Rows from block 2 of a small CTC audio transcriber, named by matrix and row number. Rows with one number belong to one neuron. Each number is 200 + 40 x the weight over its row's rms, rounded and kept within 0 to 999. All counts start at 0.
After each neuron's rows are labels from the 100 clips, of 14976, where the neuron reaches its highest value: "responds to" is what is common among them. Only what is clearly more common there than usual is listed. The data: strings of digits, spoken by a formant synthesiser in many voices.
# fc1: MLP up (model.blocks.2.mlp.fc1.weight, 1152x192), inputs 0-95
# fc2: MLP down (model.blocks.2.mlp.fc2.weight, 192x1152, transposed), outputs 0-95

fc1.675,68,176,212,160,205,213,143,231,133,202,215,225,200,183,198,234,238,189,168,196,231,257,156,263,168,199,172,228,165,168,294,207,191,205,157,195,129,208,200,225,223,193,155,184,173,159,202,268,237,241,204,203,192,172,296,189,166,237,192,243,221,259,162,190,250,178,144,208,215,166,159,206,201,225,215,150,270,172,161,143,244,173,214,156,233,157,212,168,111,231,165,146,251,175,222,170
fc2.675,267,216,174,174,167,223,210,161,187,231,192,234,243,92,283,157,253,210,109,172,239,189,94,163,205,220,173,189,218,180,201,190,209,130,250,192,243,242,183,184,174,202,126,101,141,236,284,203,151,223,145,218,204,201,264,206,245,192,202,219,271,166,171,162,192,226,265,177,281,203,237,188,274,202,216,177,199,177,185,226,158,211,191,332,263,167,223,217,194,234,229,209,225,237,223,205
responds to: clipping; "nine"; first digit: nine; last digit: nine

fc1.417,216,183,182,201,225,197,258,254,230,214,261,233,162,217,162,152,225,174,152,219,197,217,224,212,258,166,215,211,179,181,243,172,210,247,170,180,297,152,232,228,171,178,291,196,257,168,180,176,169,183,198,208,206,169,181,257,206,236,158,204,113,184,175,197,239,146,251,139,207,296,197,130,204,175,185,258,188,146,278,187,240,209,237,170,216,168,189,133,221,107,206,233,200,178,217,277
fc2.417,170,174,208,156,189,236,162,136,93,244,179,236,238,155,204,266,271,240,249,201,238,151,218,221,179,203,146,215,200,184,163,167,180,173,222,183,171,254,202,189,170,238,109,205,148,214,208,186,238,192,241,235,179,244,241,172,197,194,146,217,219,208,202,272,206,234,208,210,197,79,199,275,151,223,177,122,226,236,184,204,225,199,198,208,264,185,250,230,212,210,123,92,227,145,161,150
responds to: white noise

fc1.488,194,113,197,184,227,276,192,193,172,146,209,125,205,123,263,242,93,153,183,219,227,215,212,219,190,262,188,238,243,185,136,187,280,163,248,127,152,155,209,227,216,224,152,247,152,295,116,133,179,230,268,210,219,231,206,208,151,140,142,140,216,206,229,165,225,252,208,229,166,221,219,242,195,260,193,173,161,168,197,180,218,250,224,270,262,222,222,244,187,168,191,237,224,216,188,190
fc2.488,305,199,216,169,182,197,201,221,165,219,205,207,176,247,113,188,235,238,179,183,232,196,146,195,186,142,180,253,177,178,241,192,173,210,162,241,228,254,164,137,151,133,226,147,260,195,245,266,200,246,195,155,197,219,186,259,163,213,256,280,144,224,250,224,170,131,271,145,233,173,211,141,260,182,231,206,222,219,196,218,180,270,204,174,136,203,218,142,306,273,170,192,194,140,226,167
responds to: voice: child-like voice; clipping

fc1.684,223,159,212,225,226,200,283,244,184,260,184,131,193,192,156,145,148,163,273,183,233,208,258,183,174,223,280,239,170,192,194,289,174,206,184,202,208,185,166,197,245,188,197,182,168,178,149,222,242,203,204,242,238,204,176,194,207,251,212,147,176,211,149,219,187,235,227,255,228,138,156,186,200,255,212,189,151,117,229,195,267,206,204,189,218,153,134,222,166,239,188,211,218,206,161,201
fc2.684,234,260,156,189,178,199,178,222,165,166,211,231,232,169,203,224,192,253,148,208,189,167,171,198,243,185,137,196,303,219,234,125,181,250,260,213,197,192,170,211,148,225,194,208,185,170,253,194,164,226,195,219,206,192,226,233,174,161,131,208,248,215,226,137,184,178,196,194,128,224,246,174,169,227,157,248,200,283,190,318,140,136,113,236,210,204,244,204,205,205,180,158,185,200,218,180
responds to: clipping; reverberation

fc1.709,175,206,224,160,186,162,199,206,234,164,234,183,107,169,100,197,191,153,213,202,207,201,273,206,189,248,239,156,201,175,217,137,142,239,196,182,177,204,159,170,180,157,270,150,180,202,161,214,213,256,223,285,160,196,234,216,250,247,253,217,182,170,188,131,211,199,234,268,230,171,147,276,162,189,203,182,238,169,217,221,163,211,207,264,203,243,144,182,303,257,191,149,260,195,171,232
fc2.709,161,194,124,204,257,251,168,175,227,198,175,215,284,272,240,269,175,189,148,135,162,256,172,274,162,207,172,219,242,281,183,182,225,172,155,230,186,222,225,197,220,214,120,248,225,187,206,168,137,159,186,203,175,212,191,149,200,210,263,190,188,219,217,226,161,264,205,182,196,269,190,208,247,307,231,224,182,169,166,231,185,266,153,190,254,161,248,206,120,94,197,174,109,180,157,166
responds to: clipping; reverberation; muffled (low-pass)

fc1.755,224,263,137,235,182,194,168,262,170,198,157,204,224,247,182,208,176,229,136,240,185,158,178,197,168,164,260,119,263,222,240,151,223,206,187,180,117,280,186,175,207,236,185,228,161,165,154,197,225,162,193,171,187,158,269,228,275,217,166,163,160,229,250,176,81,172,230,205,227,166,241,232,228,187,114,135,202,237,214,227,236,155,246,209,225,237,188,162,211,93,179,238,155,188,267,256
fc2.755,181,239,226,176,155,165,146,188,188,176,178,242,284,189,188,185,183,199,351,204,199,193,189,232,199,154,185,218,210,254,147,237,183,249,182,214,225,172,185,170,255,195,187,194,191,201,244,106,225,153,181,236,204,195,232,195,115,219,229,216,127,190,128,195,198,176,225,170,163,150,161,225,245,243,233,169,158,166,184,147,144,264,165,218,180,256,235,174,194,133,172,143,250,234,206,196
responds to: "six"; quiet level; number of digits: 5; first digit: six

fc1.182,147,284,221,205,210,222,172,108,182,191,228,220,165,213,232,203,162,244,229,222,257,162,246,184,229,214,178,211,136,214,138,196,231,206,229,175,133,201,220,218,227,186,216,185,297,207,132,181,140,206,189,207,223,172,167,240,184,180,223,226,218,193,216,166,232,240,117,167,192,239,205,257,209,174,227,203,216,211,132,306,193,210,250,224,241,241,206,242,174,218,159,225,205,84,298,223
fc2.182,250,239,218,220,220,212,227,191,123,245,201,209,147,224,261,239,207,151,226,218,175,203,149,185,179,208,213,164,186,223,183,279,171,129,137,175,279,148,202,282,158,163,231,184,143,202,250,157,233,236,290,242,256,115,283,251,194,178,195,181,186,134,183,257,216,203,261,151,187,175,244,180,210,220,174,176,219,187,260,233,169,222,165,194,330,213,156,134,135,176,169,185,205,167,176,219
responds to: white noise

fc1.99,199,193,109,179,256,181,166,108,259,141,198,280,174,227,150,171,222,105,226,202,209,273,217,204,178,154,229,212,197,225,117,189,255,208,207,218,258,206,230,253,158,236,254,209,249,203,199,167,212,211,152,263,186,236,161,265,217,233,202,202,197,195,212,206,239,246,228,203,116,215,198,234,251,149,225,147,107,147,244,233,142,230,184,195,242,161,191,256,119,177,200,139,144,169,201,141
fc2.99,253,219,195,159,249,229,163,197,99,194,206,149,160,247,231,213,237,255,185,123,198,221,209,225,254,262,185,258,188,132,187,203,196,204,230,157,234,171,145,184,224,232,159,158,206,190,267,175,212,256,204,176,228,219,234,149,132,251,201,169,190,147,149,237,209,151,221,241,245,136,232,222,187,220,224,233,194,187,150,144,161,183,161,241,200,174,174,223,232,203,221,153,206,206,223,214
responds to: "eight"; "two"; last digit: eight; last digit: two

fc1.256,219,281,258,197,267,181,233,233,214,248,238,219,176,208,181,165,127,235,261,185,212,135,218,177,209,158,154,223,198,190,102,145,170,190,166,205,188,212,220,238,233,262,185,264,141,273,215,197,227,249,259,191,199,123,218,209,192,232,243,298,226,209,239,159,188,165,236,164,207,195,201,234,218,227,171,202,226,255,193,253,151,196,179,138,192,213,221,240,204,214,155,172,165,181,143,258
fc2.256,190,180,186,142,173,185,230,96,231,150,227,195,218,157,154,262,244,59,225,270,133,229,264,192,192,239,217,208,212,149,217,227,241,240,267,215,235,195,212,221,190,209,209,185,157,171,203,186,163,143,190,201,191,210,141,139,201,179,213,188,157,236,140,212,177,223,228,181,212,240,145,221,233,173,273,182,213,144,194,252,253,215,219,205,260,117,231,236,182,197,281,215,250,212,178,184
responds to: "eight"; "three"; voice: deep voice

fc1.141,182,221,162,149,218,243,193,242,154,202,184,169,223,250,222,197,160,132,175,164,212,204,229,303,142,196,263,244,196,207,200,214,275,186,177,240,231,156,115,192,198,181,143,229,187,215,155,204,192,166,212,220,268,224,166,148,191,217,202,205,215,162,252,189,196,151,246,142,257,247,233,170,274,181,205,232,175,191,150,202,193,224,239,135,265,216,199,220,179,146,167,236,173,190,180,190
fc2.141,164,221,234,235,195,277,171,177,231,189,213,212,221,265,205,197,253,192,157,181,256,191,175,98,238,243,156,109,176,234,208,149,220,174,207,130,187,211,245,207,159,238,268,157,178,139,280,180,153,238,173,217,193,118,201,257,265,170,214,221,183,210,179,260,220,241,133,228,208,195,202,220,172,188,158,172,162,167,239,204,151,157,144,273,229,215,230,286,198,242,224,164,217,156,206,240
responds to: white noise; thin (high-pass); number of digits: 5

fc1.644,192,215,206,227,157,179,190,248,156,211,215,152,204,250,270,226,212,173,164,167,149,145,177,138,181,190,298,144,230,205,222,181,208,198,186,161,210,166,267,249,228,168,147,208,269,209,208,201,242,290,181,113,218,193,275,178,183,256,230,179,196,194,233,223,177,230,286,180,205,223,232,221,217,79,242,205,220,145,199,215,188,280,141,220,212,203,208,177,170,217,203,251,225,203,116,178
fc2.644,132,227,140,134,166,281,149,147,257,199,145,279,205,202,205,188,203,225,245,177,172,165,205,166,210,169,147,250,135,226,283,130,261,212,127,228,175,226,111,194,251,184,188,206,205,220,185,187,260,229,248,200,176,222,180,214,192,214,167,177,214,226,176,149,209,204,224,179,217,210,247,145,209,205,204,197,206,191,150,236,177,117,193,202,218,277,199,246,192,167,227,127,193,222,220,222
responds to: clipping; "six"; number of digits: 5; mains hum

fc1.518,258,303,171,175,214,235,232,185,160,235,162,189,228,217,201,150,155,171,189,228,190,174,172,231,194,169,257,228,305,115,207,217,209,175,238,192,195,249,196,203,235,275,217,166,197,208,233,218,243,163,151,232,179,183,197,233,283,167,156,145,186,172,162,158,210,198,348,164,187,205,204,194,212,242,225,237,195,216,131,217,251,234,188,206,218,181,197,230,205,169,273,215,176,288,199,159
fc2.518,196,230,196,150,144,233,261,161,238,188,169,183,158,201,183,120,252,206,259,225,178,225,171,180,222,207,231,162,147,241,246,197,186,225,92,188,231,112,119,174,165,129,159,239,164,233,217,184,214,207,174,84,202,216,247,284,178,210,119,199,189,235,221,199,241,187,181,228,187,196,184,260,183,105,244,271,215,243,273,182,169,211,223,201,226,191,220,170,252,183,186,212,227,224,244,219
responds to: "six"; last digit: six; first digit: six; mains hum

fc1.119,274,137,137,157,216,216,196,279,173,257,179,197,275,201,195,260,156,177,186,250,149,120,133,163,137,209,173,217,232,272,281,200,202,172,193,257,175,196,199,240,226,228,175,246,233,152,189,238,158,189,256,237,200,140,186,288,236,260,178,106,220,192,196,177,149,235,201,137,213,127,186,228,208,149,227,185,154,212,149,238,223,200,224,164,271,218,209,246,108,171,236,197,190,171,224,238
fc2.119,139,272,250,179,171,203,187,201,243,141,206,235,141,170,172,132,221,202,198,150,249,248,186,248,245,147,168,156,206,150,216,211,188,290,174,173,211,175,152,185,229,155,228,206,161,252,199,173,198,219,152,205,224,251,204,200,151,224,100,189,240,220,193,190,194,204,241,229,171,197,145,133,203,255,202,280,229,167,225,179,193,247,198,219,196,175,209,190,282,173,181,180,179,267,238,124
responds to: "six"; number of digits: 5; clipping; thin (high-pass)

fc1.128,246,241,168,214,170,165,254,263,195,245,222,199,301,191,190,174,188,200,185,181,195,194,198,252,187,208,238,164,197,231,171,265,222,181,212,163,193,208,216,201,238,200,193,190,232,183,191,212,220,131,211,287,221,152,201,228,117,127,171,123,171,185,170,184,156,207,234,183,198,232,203,219,248,197,240,196,205,222,204,173,235,174,178,153,222,156,171,140,196,146,167,277,187,200,216,242
fc2.128,160,207,230,143,269,217,167,196,153,181,194,142,218,250,147,175,239,133,215,157,219,179,125,109,202,157,213,286,263,176,206,168,265,166,243,238,146,226,223,215,221,149,207,108,214,236,167,139,200,252,228,104,153,245,185,153,206,196,204,278,253,271,217,170,163,195,181,135,262,193,240,193,231,229,175,178,221,131,229,132,215,201,214,206,194,237,258,219,228,187,220,153,190,169,231,209
responds to: white noise; voice: child-like voice; clipping; thin (high-pass)

fc1.609,225,157,233,191,195,176,276,171,196,251,148,242,213,184,193,163,152,133,159,270,189,266,263,254,189,201,169,259,301,194,120,215,189,189,175,247,210,200,165,144,184,225,190,234,115,241,184,149,133,194,237,329,191,127,183,222,199,190,215,181,245,243,188,206,159,215,254,156,198,189,245,218,160,276,251,228,214,169,182,174,214,228,182,213,193,101,238,181,217,205,178,268,261,253,82,221
fc2.609,198,221,178,190,230,255,92,168,194,137,280,203,167,198,238,200,221,260,190,145,256,149,152,144,235,173,176,148,124,206,280,215,184,169,217,199,196,255,217,272,152,214,183,176,268,205,210,191,239,225,170,117,160,258,194,208,160,220,210,222,181,131,271,230,211,203,162,268,257,220,146,188,251,161,230,158,168,170,188,295,173,135,230,145,223,223,222,209,162,213,143,170,145,202,310,228
responds to: voice: child-like voice; thin (high-pass)